config = dict(
    model='contrastive image-text model',
    tokenizer='word',
    loss='softmax',
    embed_dim=256,
    encoder_activation='silu',
    text_encoder_causal=False,
    text_encoder_parallel_block=False,
    init='lecun_normal',
    optimizer='normuon',
    lr=0.0017,
    orthogonalizer='newton_schulz_5',
    lr_schedule='linear',
    adamw_weight_decay_other_params=0,
)
Rows from block 9 of the image encoder of a small contrastive image-text model, named by matrix and row number. Each number is 128 + 32 x the weight over its row's rms, rounded and kept within 0 to 255. All counts start at 0. Numbers have three digits each. After the name is the row's rms in percent of the matrix's.
After each channel's rows are labels from the 100 images, of 14848, where the channel reaches its highest value: "responds to" is what is common among them. Only what is clearly more common there than usual is listed. The data: made-up ball-and-stick molecule models.
# pw: pointwise conv (encoder.blocks.9.pw.weight, 320x320x1x1), inputs 0-159

pw.274 105:134114114120172172144121148149134129166114136128109103114056163187116143104091125141187124123111120123136135145160140099120192169132159142134107153120132110065101137127070147141186049137094105107140108047076075137180148147090085142170129138173158179184127051159137172105136120132118072142146145149126118136070153141098155166152166141105141096096134114138155121179153073108113158158144126122135146166123132113135109134072119106084092130056096117151123122145088101146160178015118104
responds to: balls: three

pw.169 103:142164099150128137184135096122134138128131139161140134150098109161168130111156176058228119143168103175105159159129088103091154141133133073181180145132153100097104077095065087134159143093139116076140115095164103090130092108086111117043130146175093114107113137126134109102178101155162147136144118117129060123150186101111146099110138113072104161161155119131112097143123139072135184114132138141097182105139097063166116119203200156113122087090122142109107062197111145171127122111176150
responds to: balls: twelve

pw.162 104:102182166128144165124103136150155128091129087112125159109079125130116099081154117143169168143125153148098169126112159087092120108117151115133116152126119129122255151135143137136107141172118141154147142120119179136128131087151113142102145127142140173087070148138135164157169159078155106161177177134149150132117131156082166138108136109130188118129118116118125088160132167157136124184123087131130117137144122127118162140245111107146105124118098159131125095115135098121100115139127121
responds to: blue ball; balls: twelve

pw.94 101:118095134146148150136147065115136132118096132130095113131129106133099043084101100103072117083150106148116111117158142079147122118123135023140127134090130141117136092072063105114074083166112139115122118082079115152099162094061072139118138101133139042084141063099107141136072119127106139095100155144117092112146067150000065103135138097115073088125098154075137148119126092117094113155093135088145105125116119158145140133131109073132090134049125137142118225106116143084108153078149140
responds to: balls: three

pw.185 124:111126126122136158126148099133152137129093163127135086121132112162144084116122099183076109128160120129227136127129140124127077147135123109130133119162104220115128129199133112130139112128108109206137152135119137095131119116130136111187133098085135076128113214170145123147183127138130140129110159107151133179123151142120135255140120122132128116132129199120161138123069140139133120133129137135113141149116114255106096140116117118140144138139182128149112123124236121129136142121089130
responds to: dark backdrop

pw.141 096:085134200107143139201151066149142109133168091116138143148147085126097148145090099179157123130106146115118137160165187128187143134076131084097126170174121082169139160169152099093155110132132103137144165151121133147140173089122145157116141090101151219108129162083156076082168132210137150120102170135136143125153135118246135160152207168140183155111196124153127102117097150097099130144113158031134142103167132113179146124188147175136118117090128158058129178133174130075138143172161116
responds to: dark backdrop; balls and sticks; balls: three

pw.233 088:128126193132152145114124153113104093129100136080158197141236148104124062144198146153161073155067094113094171092107144113105131117118112112149131120098080085149106056157122107080114179122111134148095156107109108088112169116051117159093163168136100132155156144140131091163182148175118098127078174114126180129150147116168195187071144132089112135124062072149149195135152130116105141174109122127127119122118125123077177133148119130092114168134122141162137194121063135107156093194122098
responds to: balls: three; space-filling

pw.256 105:106139147138168096130117156169150197160142091111097119114109148124138120130133162105131140150098151067115162122135130108200202117153158126167094132044138115147121114108084088167128125117199138148111123129107085120149127112120134186098130142105201118166150096118142134122125058154162142128121177110094159170113148117156117093162084184141048124159200153112113136123124099224089138133141128117141143083090145135147138124123137160189091110098159114113197107125163110085181109081138089
responds to: red ball; balls: twelve; balls: eleven

pw.115 106:151139138100187124170126062121162109178103127144181146078104135152091175158120152086175125095129130153107142112108141156090075161099152184136142165113110075130140189122070077151100099154124158144102122112165133204170142084093099191156115132180117136145124117164166053115147153150107140114149086148137125163138122140135083149216117137201144161139070117161089163140130124170131108134081133097115147090187134127167138146122122124085112138125053213163152169104133160111150114104113137
responds to: branched

pw.268 100:106103097137136163115139142069095169187156116117099135145123157125087125161112131181127170089103160164081174094147098057149130148208167152153000142139109164195059166104148155178162153173182130129124111150080082126145108171163167163117125133147167157108111118117123084181126139170112118119142182112155093183125126126153105087162144114154100118097135139137132158096160103097130062130141149151172075147125168138116144124146153137071104081077143113185141194112112143132173098133072124
responds to: balls: three; yellow ball

pw.311 109:190162072159151111108149087112133111137152089133072127141102163136103178127145108137152125123103127125181109072106146105161111130101100051103106192124204130150151130106097106129090109089113125154152119145145164136178119126031117141156133150120126065131142138106136139072134109152116134135088123108122175116074115140136108148080185127106164123170080104111124166146138133084147174100132170160150123082113133119114118117124115189134165144072109136088170104137122088150119131157115127
responds to: balls: nine

pw.230 100:088095165190011136139101146059068123139147097107142073145136180148148113115084155122103128129133167115099118103142098115130166117168254095076161075135143140121092132124175082131192108130134104116096146193101102079094134186057141094078161144169114160120122138184120119122076060120151077100136126131151121111080111148132160159121131137135150120123140089124103150135117114170132126134146200127172113173132108137151161148103134184065129116083109133062090100093134103168178160161153142
responds to: orange ball; green ball; balls: twelve

pw.313 108:159129106119156105102138163110153131073116120122187118153120100138114142083108185132053142110070159121103140059195122135099128108227145130132137154131154152150125119121169141121071142140144120156133094135121149086147173134089068198109192109161149211097141151145061159094089093128161166129120147163086129084143127154193101106122124130197099044114109165115117156128146136076154108131147131148106135136143100058161162143096184153164147118122123153149127191111131106120141146082110089
responds to: balls: three

pw.168 095:157100146158083081100126137071141158091124114133072105193145144127146159075147141134147131212090071097098168141159131113123107106150177134129145206081125102140112102134143109145127190157132110146120089116138111105166143115124145104113091113047147129100154134187173108162120157128096105179125115211109141118136141181073136135107111112122112080130108124112115121132131078097144176111167075122125132080142148151192127135095138101096089097086108115148132142122120087147114123134107144
responds to: space-filling; balls: twelve

pw.55 081:108109107123165108105164138092115123099139114188127182156113100124106077138097145185146107076153110072114179080210118139156130154141172098135079136140138146092153152096100122117109141135115150148125164108117114154185137147126063188096215152103093102108078148129132053149132112132121116114155161202141131072097089073115111181129134121134152189105126150127087124124159122138067058128136111154145172179102111041092210094105136132123094112115148109117125154132169088129114134150140053
responds to: balls: three

pw.56 094:089148105110134124136154140118148163081141097139132135083128137136060116108118142160121118123107113169165117117118117167161121117089137000096147152137132124147145163126146164108112123165159186189149114121087191117150117116125162003120151119138125116136118233134133156089117083112102114120099100153112125109201121132117158185117115146136097058118157141132112098102109119140170095066035109069138061060146137121128142123158078157194142146143070118154096142169124159180130111115130129
responds to: balls: five

pw.298 096:142129110129197144166129112080178133083077129191100120114140137054194106113158134094146138081098107094171139137097115147126166188108220143110136178089134113161123126134091174137183078094109152102156180169133028164146149145139121168235110119059147117060105130154126108128132146155136117157175114129153142149104108124105114142124109083113117167124093095145065131188115145046108163123142128114137108179113162071151091202146162113120143189112109087076141139125131066119118203147129092
responds to: small balls on sticks; balls: twelve

pw.58 098:166157145127156061149145094162152120153105121139144131096102135136107142131047139142108123131113149065119142153131134151162154131148233139127048110139054122079144120083119161079118128124097140092119179153092134160136109134072121194135131221139136095143103128147138081179140141094107139123102135117150172099145147148060146101079161096139116132146118139131158129105105095164105127137146219130118066116211127146113121106134074170121134156115119165122104151138142121190115138155142137
responds to: orange ball; yellow ball; balls: twelve

pw.238 099:089163106126215143121130111154166172122119209102175135161131181099110081114146138120174127146079169097117121108124119118161120100106100149099228111104091117120206139173139152146197109156089125164151147168159131188156131089154059153164151153097127144140119124170148143162109079157122128134104166120159155156133163108135089087148088116120175162166118101116168128123179133200173130118142085163179121126126130143179131148165120150077159102076100167185184161160102141130151131052113138
responds to: blue ball

pw.163 098:185136105064157118139103115140143140179152138107167081139152158144121191147136135119101096095125136153144149081106094083168075133060093065101158110116150105106142128137171149126133153142115117160099177173105142144119077129126147154114141137120163053129133138141164143135157086119149095128106140096143076169184120242127141159097143103135136147104093123132123077182137105077096159147135112133103152107137204194166094120113113075114101148163163116140186076186109133102183145075132190
responds to: branched; balls: ten

pw.121 109:111105168141116125096073132157157091152111140168098080111108109111150164096135121116205127127158103134082143052122125162116114135105144136184105131103087146140086071101159146125137143168166075090161095152155113109129116146111064114119143089150130064120153085112160114136136120192080154092126158121102153090102090160099139164092066162082146162072110111157122129051133140164128072156164121133127120110161113178173171123095121137114065078172136138166096138137146173105050169126079117
responds to: purple ball; balls: twelve

pw.92 108:134131154073117155131088139101088144147091129160138092164005124181167107105127101092251081105137102154124098142155126120157174095183165139069147163099134136127098127083182161075105083048153091122122151124152150117074159154123127136165117140146139111126189112130111165146120101174061121169093105079182188126128137123122127107139105138113102124051140098104077152153124159191151100060094149143090109155105110124117112096080183117131164046086105147179166079179147079132120180109116145
responds to: space-filling; orange ball; yellow ball; balls: twelve

pw.34 106:135133121124129153113120123158150137125126118149131173109129145143131080119133167136153154137109109117139118122104139141135103151091148115116094137107123120093132145146127134122135162112101131125146106119125144100112121101091129140131133107153153148142136117113134140146125135118126122124087178103114137138145121114103077125146115146157118129146127119128136116141145117108144120146162117116161141134171152086126128137147135150129135108142131110091126127135164124150000137106162096
responds to: purple ball; balls: twelve

pw.11 101:113148152166123106136085049154142135117122141073107153112129169209117107101099124075071157138153104159107118100131155112139174122121106109116124116100152111093224107100111132094072141245117158151189111161135084150107101108115165147138101109100120133136211115105148126134148093151088148123134120082148109089200145086130179123141094103134113142154155151133125155098124121087148088147104099144197145123157177113109146181168105147192118106109172154163085073207191071073139129119137124
responds to: branched; balls: twelve

pw.289 101:132108104140124145109124096138117000130109131126098117143139023157080113125121141074143097156117045126148112141143143106120086123110140084129157113109149173108144144179155144123197096160134132134134109106163133128112135147129131099060152112142031099114108130094157164150145089095154127122119092084106125086148115134143161184111122131122108096116096107146123122128094120115159154164132132090034148105142149140141110121148137121152103153132094118143152160134071134199115108110119160
responds to: balls and sticks; yellow ball; balls: twelve; balls: eleven

pw.31 090:090152115203066087124144235132103122139121117131161079115160129087161120111113172181067111164054110117173107127125181145157138171148096146111076113163120069134160175084103153124134096082086154127109197120123129142129100209187092121158091113114062120125140080168092135143162089133189148125144075076101147153098137165117086127041082060118084154180116134139120142196072107157129061118138121100140133151147119082141095118144249130129093121119139111162145113125121140161122137183117110
responds to: blue ball; balls: twelve; branched; yellow ball

pw.81 109:125162103126095126198153101146100129099119175141088094145166128189098112143075103166090140162149104096121084047135138127092185111143160160116086139121138085111123141126135175131141126151152148128135158129119111037058093143087149115121132118105129110090109102136108105154085085163145120143115093042151151154100161131094142109099116153128079184095106126145145209139072101089128079116118114145106103101099064127176146102142105120072145102119171139125140124107180102107146119099142104
responds to: orange ball; green ball; balls: seven

pw.234 099:119208168132215125124122136155160014100128158134121167184124082147076120136152119131115109158092161143160073154097200104152106114054105134118175126155132098120072155078126171121156105161132126164104132156152130067177112132143136135167114140120141124115047150106138138120142085090120134107074113114108113132111140119112116124156140159136129157139107110195090094128115132129122153082068153060116136068154137160135100091146050099153122100148095110108138097155120111152143097089103164
responds to: balls and sticks; balls: ten; balls: nine

pw.177 104:153130087144169111127079135132120115071067145102148159097143135152119103122134154121158142105118140141090143131150136139113094108094131065143122129103126105111115115102138123121255166051129079120125078079116111128129093148085116126097168181149060112149101092138146103144072117082122099151053155199139146142164044134120134112153127137172123124169108147156138131083134186139127137124105187134136099118112138128159114113092098108110144079121094179193141143098162108162161135128144078
responds to: balls: five

pw.284 100:164125129095111164105130151090123178110144104109120134150138111093094122078117159094147157141126182107149124153145176129153154102090179136150123091154107082155083139097124125103103155119136091155129157179167154090186126128243148180081127094077130087253125146128174130118077145073130119178101112156090093095110151130148110165077165120093182139076163165164132122128181152102122189119146117173117136118135102124177113124128129075132150114097096165125121169115140096123141108082166122
responds to: small balls on sticks; balls: three

pw.124 104:127122070181112076087082148131079136089139139186198136150156129159184172175091122121127110186161167183095174114140107097098124195105108121156073139125099126172164140109145060149072098162155120134142140158125061125077188166083146123118127121108123109112136168155137119172123095141105113152156159157108144158079104135105189109123148077073123103123099155090081121144136101118139185134152098121185131132146120157085138134112138134072151104133156076142183193093106160084135129211157133
responds to: space-filling; balls: three; balls: four

pw.132 095:166091127138173109116100132059126129171145156113076202193108151066087132158087124127117092138116119119170155145109141087116112135190154077170195140125107088144158160087090106157088135125114130133114124123167070088146145098123147140143164107147136114113128170203223115119134160149131137178148149122122120175100113070149082112193181104118133121146160112113113129148147149107160149143075165131105136038105113189115105147166131137136118140122148066164163119125144109101088148097151185
responds to: balls and sticks; balls: three; balls: four

pw.153 097:142135122120149138148067082147104178132089129175113125110123150170148153076139129146139179135094190074125144075129156101165134122127158104112133113118113138159110162150122124134126169107125100114148186138060126105129147168150139140151130107143106124129091138176146154134190131145163176120141141165118125140156091153086119080171129145112085152136158124124104106092107097100064106130175142108145145122158105089084138148104137125151107148149116118153145127136096133089125103110146118
responds to: red ball; balls: twelve

pw.0 112:142152121131146095094140143102051144141157078114113113140109167147099131156151076064137134119148118130087206122099127164115124114136137174088112152194133143108103155118128159128110172127122130143108132141099069140099089102162096082157128123151114129166126233148100101108099112088102131113169178106128079119061127115097141094165133160146120122201116103145095066161082116130128124174145136147140185134164081184168155124138084185149104108070091111123053076158083146089102084112098102
responds to: space-filling; balls: four; balls: three

pw.29 108:105147102116162140089155101082215179172147171106078131105134144183148142203132135123181114134113141134109206101102115140108160158150130147127110126080127095114074082126162071141126144125106061132130191119179150116104142115124147159076133120119122063172086079152118141124107090118103104120155066166093133139117143104100086156142150076150092158104144099127133100126159128117084096152132121137157152118098127142115120138134174153119164134120130172152108186094133115142090138101144133
responds to: balls: four

pw.266 116:201119033090119160144135056109159130149164132110123113147145135125111135176161157092113144134123133135077144217094154096113051149123130136135175150139094112114182064160084105168098123138102133157052141153083220119083102142091164179144119141175147171124095098118106173093184128106119155201141137142117093099073111161134160136146078162102127091085098094105131180093135106078148157138137141129132102131132090176110102127135173094159155139149169116142081160141159114158147094167123143
responds to: balls and sticks; balls: three

pw.14 084:135092081110157127126103073117198155129104146109152155111095164144176099074096142102109132180118164128104120147087125119150152192066157113140173139135164072163152136171119149159141089157104147043141212139195163112129175115096144152118103101084207141090088140113115152083139110132139209158182110108139102153093133083091194120155101108113108151123118158178143126106104118085128154146108093149191107184093151201159082104100013118134143170142120128037089158063112169170120105065139124
responds to: balls: twelve; small balls on sticks; branched

pw.225 092:139150175125229113156095092167132188158110189122136101115123128156135165167167166162077180116171187186134129150109058114086150110101111096104126133094152101147102126134118143090108086085122169137129091119125138128126098115119093035124134099136133103126112175106139126079137133098121073167148093185071140136126110092092137128124145096139158167161120110131121154116108133153157147078116139110128156080125063158106136135158104192143150107112118141150165157087107136125158106120150136
responds to: space-filling; balls: five; balls: six

pw.295 114:073147116054046144114174187129138127094128143152151143155076119119112144151110087076152093170154143119098158137154225066132101157126165141112124129156058100170151104133120137100128138169133091136121091091118103136103151100161123096105137172117140121148165122163152165124118146156192079201128134122147127159185170164210153099165136089095162147103118160114137146114140087183124177085104130133119123087077148137135134096125116188157156119073153160065149127115131132135155112167128150
responds to: green ball; balls: seven

pw.208 111:115136132162031153137146103156123133118128115101079069106120126148143141153051136139090096101123130149209117200102120139123133124149102136128101112106150125114134100148152105153167110085114140104109124175125121168102107125118157132104094098119143139151155076120133087119110102081169176165095128151152146112094068081177117074098168124113139119086078208103119117105103082123112093192070125128137162072173150126099077144171136068135157139133243118092080195099143142134126104113106138
responds to: balls: five; balls: three; balls: four

pw.228 108:166100136116125127155135129111143094124119132087048110168114131083107098119204145156088135111167138084090131194147107138148123117104086072096120120092164081105164113153178136139091131124119114074102150179106101151103107115124123175099175097066118143116132114100123098101093094096142163096098117182151160122126119127200134096111157134085090163131130113104107145169132113155144106129064089106101100078107114094120198153144102124074108129170171145141106067105146118084144116145142092
responds to: balls and sticks; balls: three; balls: four

pw.210 106:104151098183121130102114133144117205137107108108041121108118115122094179113134118130099138161149145106096165118115202163136124112128145066186138084115168132145146158105129134045082114086149137122077138145102060194094139140140129107148078110117111186132146104078113137149104136105125161144146196084119108158062137100158072123074103093124023133089149092164131111105142121123174120115128167143138166141147068139125124085124095124112126080144155144129142115120100119114110130146138097
responds to: red ball; small balls on sticks; balls: twelve

pw.76 111:120128091135151120174138115148097116114129105135178134089140116110140121110130142109101090111119156125163126100127118110110101127098113120129000128081157101099119107106102150073091127133126143140101131139155138170145092255151103096105096101114115077131109109121096095125164158110140103129154140142134132113099125168149125104156155150150116086139147140087146104123126138136138109115089137143116156128120164142115147142115117144129133094148123118126086132142136136125148092161097107
responds to: yellow ball; balls: twelve

pw.78 108:098149118098137106072133096032156128105121109133087087180127104179105121133105112169147109128115111127084142093084156104141142123105123107111086107136116140071112140120093176146137151119119177121111153132116100184103149130107095100126137113149182058131125102131164143078113106158145135126100082081125121121177105171138144105024109120135083153116130130135160103113101120052146141130113094109139101086090120136164118176130091173130200153110127112134126084111163142127118146089097135
responds to: balls: eight

pw.218 101:136154165151134132142114128123127136132151141122043101119120181160101110120118123123112118102135175042104130109131149160139133144078127151136150124105107130170133127144113114144126108158116112114135145124105128148139154152114202102134139134155129115161126117089118125156145189129118096118137107142106110140135140153119111137145153081164039110123096130161180137123136111148143102138173138125129137126119115168129103136139138131127131087115131144100136136174146142099158137157141179
responds to: red ball; balls: twelve

pw.279 102:137139119134142137176129125182058107185129114157106097123092153082077164129111108177129109104124158102119126142154183137174107058085140118110155100147145147133141097139119089110112121142100134093134124110098186142164102113143131015126120144131130108167155162147163118117138074186172103161119139128065165091149137134031155099104097126138076142163105161098133164176151097162137138141062069125127198053219085121150110155137100130087202150101156085188140121100114093113120119172156130
responds to: dark backdrop; balls: six; balls: seven

pw.220 093:122190123153133109047130092114160146120082097142156133131128140145051152128134122111207134111148134168110103135154121113141188106058132100100135125101123160099082134075130077073091126141086091102130110113140148086116137127140166094107070144123186185116103175176145156118133081121132119124070075090111077124111168099135065127162195061147133143141166148124175130110112161180133120085058181106098106078137127112153067143136081101118112132131150086088154110103205167121146089047131178
responds to: balls: eight; balls: seven

pw.216 097:103107159140156103087128138142157085111133081114119089165129123125183098135073106122081142084145119118177158159143086115174143136081150142088182109087135185079097163209176129139102105147123092125137117164130109220093160123055094094120162111059143140092161094168164143123131118108124144149124110154226138131163168129110091164083098049125184122129132098144174221104124137125159142085141142110136133096146203155118129148184151110101102113116140100139124137150143098089161141165102122
responds to: dark backdrop; balls and sticks; balls: twelve

pw.222 095:117142068206000118148106146121139118110167149081169102090175163128141141120065189135175114189087142134160111083158098137111110187161144089175075116151106110125143121152255144127139150103144164107173151186138095136170162159126160133103112125147087091089130145095129137115121057147170116108104117090133130129154123105108104182163125157124149159072151128087110135147161116119159119157130132157173143117136145126132129143152057175157129191115106122163123174120146127167166122139128156
responds to: green ball; balls: three

pw.173 092:061076138135115168126158157142132137127110101093119131105174163122162133170078154099154098135093161134093119125135120173149152166157202163110132153109255150151095152140137139130128129109131088114110134196148148145108152108093109123125104255114135121142135136105124113198134117118177101110107125120083204135108156131163220102150172160085116077111116124107161136135100116105099119144164157126165148129099110127125134114109113155085075113116179129087159092103129118192116117114136152
responds to: orange ball; small balls on sticks; balls: twelve; balls: eleven

pw.212 096:104169112122108160106162151175077026088149128123169131170108099170122128127100108122091215129120122136154083136081180128162153111114105108114149128096124161094157082146083133108061166193161139155132137195124126155187116150164109172135107117096140143155108171167157188108123140116137128110123101132080119167174109132150158166137115155148159161141134120120158132156078107156152147073106124086109145086152092126120066151131063125127179171121120114097096145128138137096127125183098174
responds to: balls: nine; balls: ten

pw.316 095:107104124156113150126144160078078083109108118167175175178187119074135158086127100145116125163146086131084107144096138109085111105154089071118158112168069158133067057119079145079106175095188140111153215138118100092058141100160103106069157080165143146128101160144153135128118122140090178157107134175149151085107132111089096147106122125179153127096107124148104082097107142097124211115156108108113195133139120107108112153104103080172115177099120138106121128166095162149149108138145141
responds to: balls: twelve; balls: eleven

pw.114 099:136142150130149131139143148142135136136128121115130127104131152119146105144127149157125111141119150135130142121140116108125128141140121121099075153116125135117137137140137104127121135108184136107143136156150121136144121119146133156143107118128140144129149131121113133122116162151129131119143123108141156133122136122114128116128121134137136084119126140142124098125153106151145122132149115113153149121125134118159113129123146137153125139114127140150140105089121134131000149146113136
responds to: purple ball; balls: twelve

pw.4 090:131121133071159152143143141119177129148139094041099135101123150131193131105153069160127104125136136150140110105096115158074149091095110114094183124144107165152097104171143139144130075085138110142162143105178212136116128110135118059155146108160129130176132074148092116072113126135083120164123131112112145172162108143112112061171117176152113116130117128138099150068112181137120092143164122174164102087141143133127167167109155164070118153061123090100160100111125167155140138149091131
responds to: balls: four; balls: five

pw.145 100:141125118109079082114109114118128000127155112111128118114117039161071182133140127155117109129125072113060098106103157144186118138027154120126185142155132096144156188142125132114196135065144116088097136160146126114120100110099138193114112131145110141126118136108145116154126115147196145061083128085139140097164121178120086157174144098114151097123104120131139109134070127097157118127107137091104139086055090144202071194132104106156143121143128119135107078097145151155199132088140118
responds to: balls and sticks; green ball; balls: ten; balls: nine

pw.60 091:148177165116000141143122137135144141113095112136130101161130115109112098147000151163167150134125152091144157134148143148126097118087102133127154156148142136155131121089125086139145145119127125133138154123107134141121117131113127183157131160173167159121146156133121125113161143139126118130150147110127132132157153151113114105124164109135105110138125153119144108145162108164100113132154138147149155123123152152115101133099158111149149141145128143145093105124170141101153167096120127
responds to: green ball; balls: twelve; small balls on sticks

pw.74 100:126112162063000181174149152141138145146129132116093119147124137180150053118097142150192105126094118108130158130157111132132126114138137110174089112142145130135108128095226133136109107158107138121137104144118124114167123131087052160124160151157100137151077097088112140131143158131174151138119145122158145118107152125139132131140125138139101137140070114110163121103127152127132121114176116114133124120119125108127124187129173144153131168131129177141122151140146123161148162139124124
responds to: green ball; balls: twelve

pw.120 106:130141080112125111105169136123116100089072090094118125087132131126150142134134140183093144128146111128119127107104102150074070109117116073129121161088129183117100119198074139139113156085134100185115128127087072168115089060066130098129140110154121111130106094090102089144076190167130143138167148151114159111123126113118174121107120159087175108095148114087108123083135151045150102175184160161140139168127080090133150064114143160105119119130086136148118137102165092137122135114107109
responds to: small balls on sticks; balls: three; balls: four

pw.308 105:112137156062086107095121072091131195164098164131155115102139152113098162182144136169123168117111174112170130148094193149094177160127128096125200132126142091145191128154097092131152076112107089155145132151099121109107138065078112211145109131102162134124035145080119143175130092128159169169114135027102132150097138073098113078172160175104112118095125126125164126141126160136130127162110125107194120145104067144171148149079127130160159185132157106133128104089123111131133119205108089
responds to: small balls on sticks; balls: twelve

pw.207 101:104122148145194114115171163156191127120149094105199054126155120124102115108128110138114146119108119166103163076156120166141162140102129131152198129135107156149143170129150129085050103080124104171123088155144110087109181088047112108181112112131185110141076126122116126091099194088157105099102126059141137176144112117120101118073206081102186143172132114137114159111147158112147137144113129099135157111151138145177019171115108127144164151109068109106147140085112138121137101110149123
responds to: balls: five; balls: six

pw.157 098:128161147110143129108168138155140152166112130136100137125118178141147094099120138126134117100165161085144088097121097141155125136108057136163223087105143111155000160153135143114178126129129088118121153149139123184109132082123138114130164117129160139128141106108172147084156179122110126155144128096158159166136129178141133079105153130135182118113166133101081142110141096127125109132152150156137140143147136089107152112077159126116127122129090127115123132119146113127155093141119135
responds to: balls: twelve; balls: three

pw.245 112:152197115156133165143154137074132186122139108142157083083129145148149119136110140140138107137120064137136135132159119124160140109179102137142166111154122145092000134138128116095146134137121136141117140141117141134106144159117102059158150151167125124127145121096131154111118118146124148136119135109090127146137122104147157125163138140114133109144119123162066149094152121128123141127106105148174117084165154111085078117031128142123139153072151120127126135121127106103160126099156154
responds to: yellow ball; space-filling; balls: twelve

pw.123 099:141178139110128142124116124130203155123144175088117126123094094134107165104131165136150241060135122099119152146120166100164130140193123137133098208117110124090102095131171101125068109085132126106115105173088126120144177121103119152255150091081122078090106153147083131099145109105151126118123129160151240158112165195127120160112167129130131109095149137121113158159076241106115145122094131152088137104103090100155142134175143095136123119136107155118106125110168180091185115124134116
responds to: balls: three

pw.70 097:188096164133000113063152131128137159104116146119165124144147122079161141096155146138113153141183115120090115119128170122065182141171132075172158158058149160133148198144175119102156157088193107138122110123107156126102150070131202134183144123117146143150181112102081122190134082095086147100134107166113151164067161133090179159152139133114137111142160080164132163121124119139141115090137134159151122073151150170101138074114126085135109188145119178133142098087146101154138152139162136
responds to: green ball; balls: twelve; orange ball

pw.226 093:136152152085000128163126106135098173115121138104140081141142147135115083126008100146178142143100125089135116095140132122154172124120129200139103145145146107114168114116161111126128136131145129188156147163094114093092122116114087171143142128102124165106177107147096115122146157114199134142111156125114128159194105154105124107158127155122154133119117123089122110133121168134157091145149129133153158109136165104159087147094145101132111193100118141104181095110149142155144170129119110
responds to: green ball; space-filling; balls: twelve

pw.89 087:140162106135020105123168089118086204161112155158116067155157148112126104115139131110123109097107156109123124148144192160148152125146153131182142089124143133118152142127127069158112161160103112143143050195104097121149157154107112119111092111197194109139133132114093128107135119186178169118135110122111127167105094083070138142178160047139104178071102088208108120184090078136113227098176138130173114183155182155153137084177155131133139090123081203129172084154186088067112094096143150
responds to: green ball; balls: twelve

pw.67 106:139105138114120131158123140136120153141124129147155162155119152112119109126115147147148111125121165101144121120123130130115118126136126115117127136142114112142121126117128121138140114115134114130143135136114140118138129168116118116134133148131113092107109104106153159112163119136118130128121124132141116143112134112148134131133133126121135099138142119125124137119133126143114114144149123139126134138128130129119129106105150127130123133143139135116132125136127127137000127121121133
responds to: purple ball; balls: twelve; yellow ball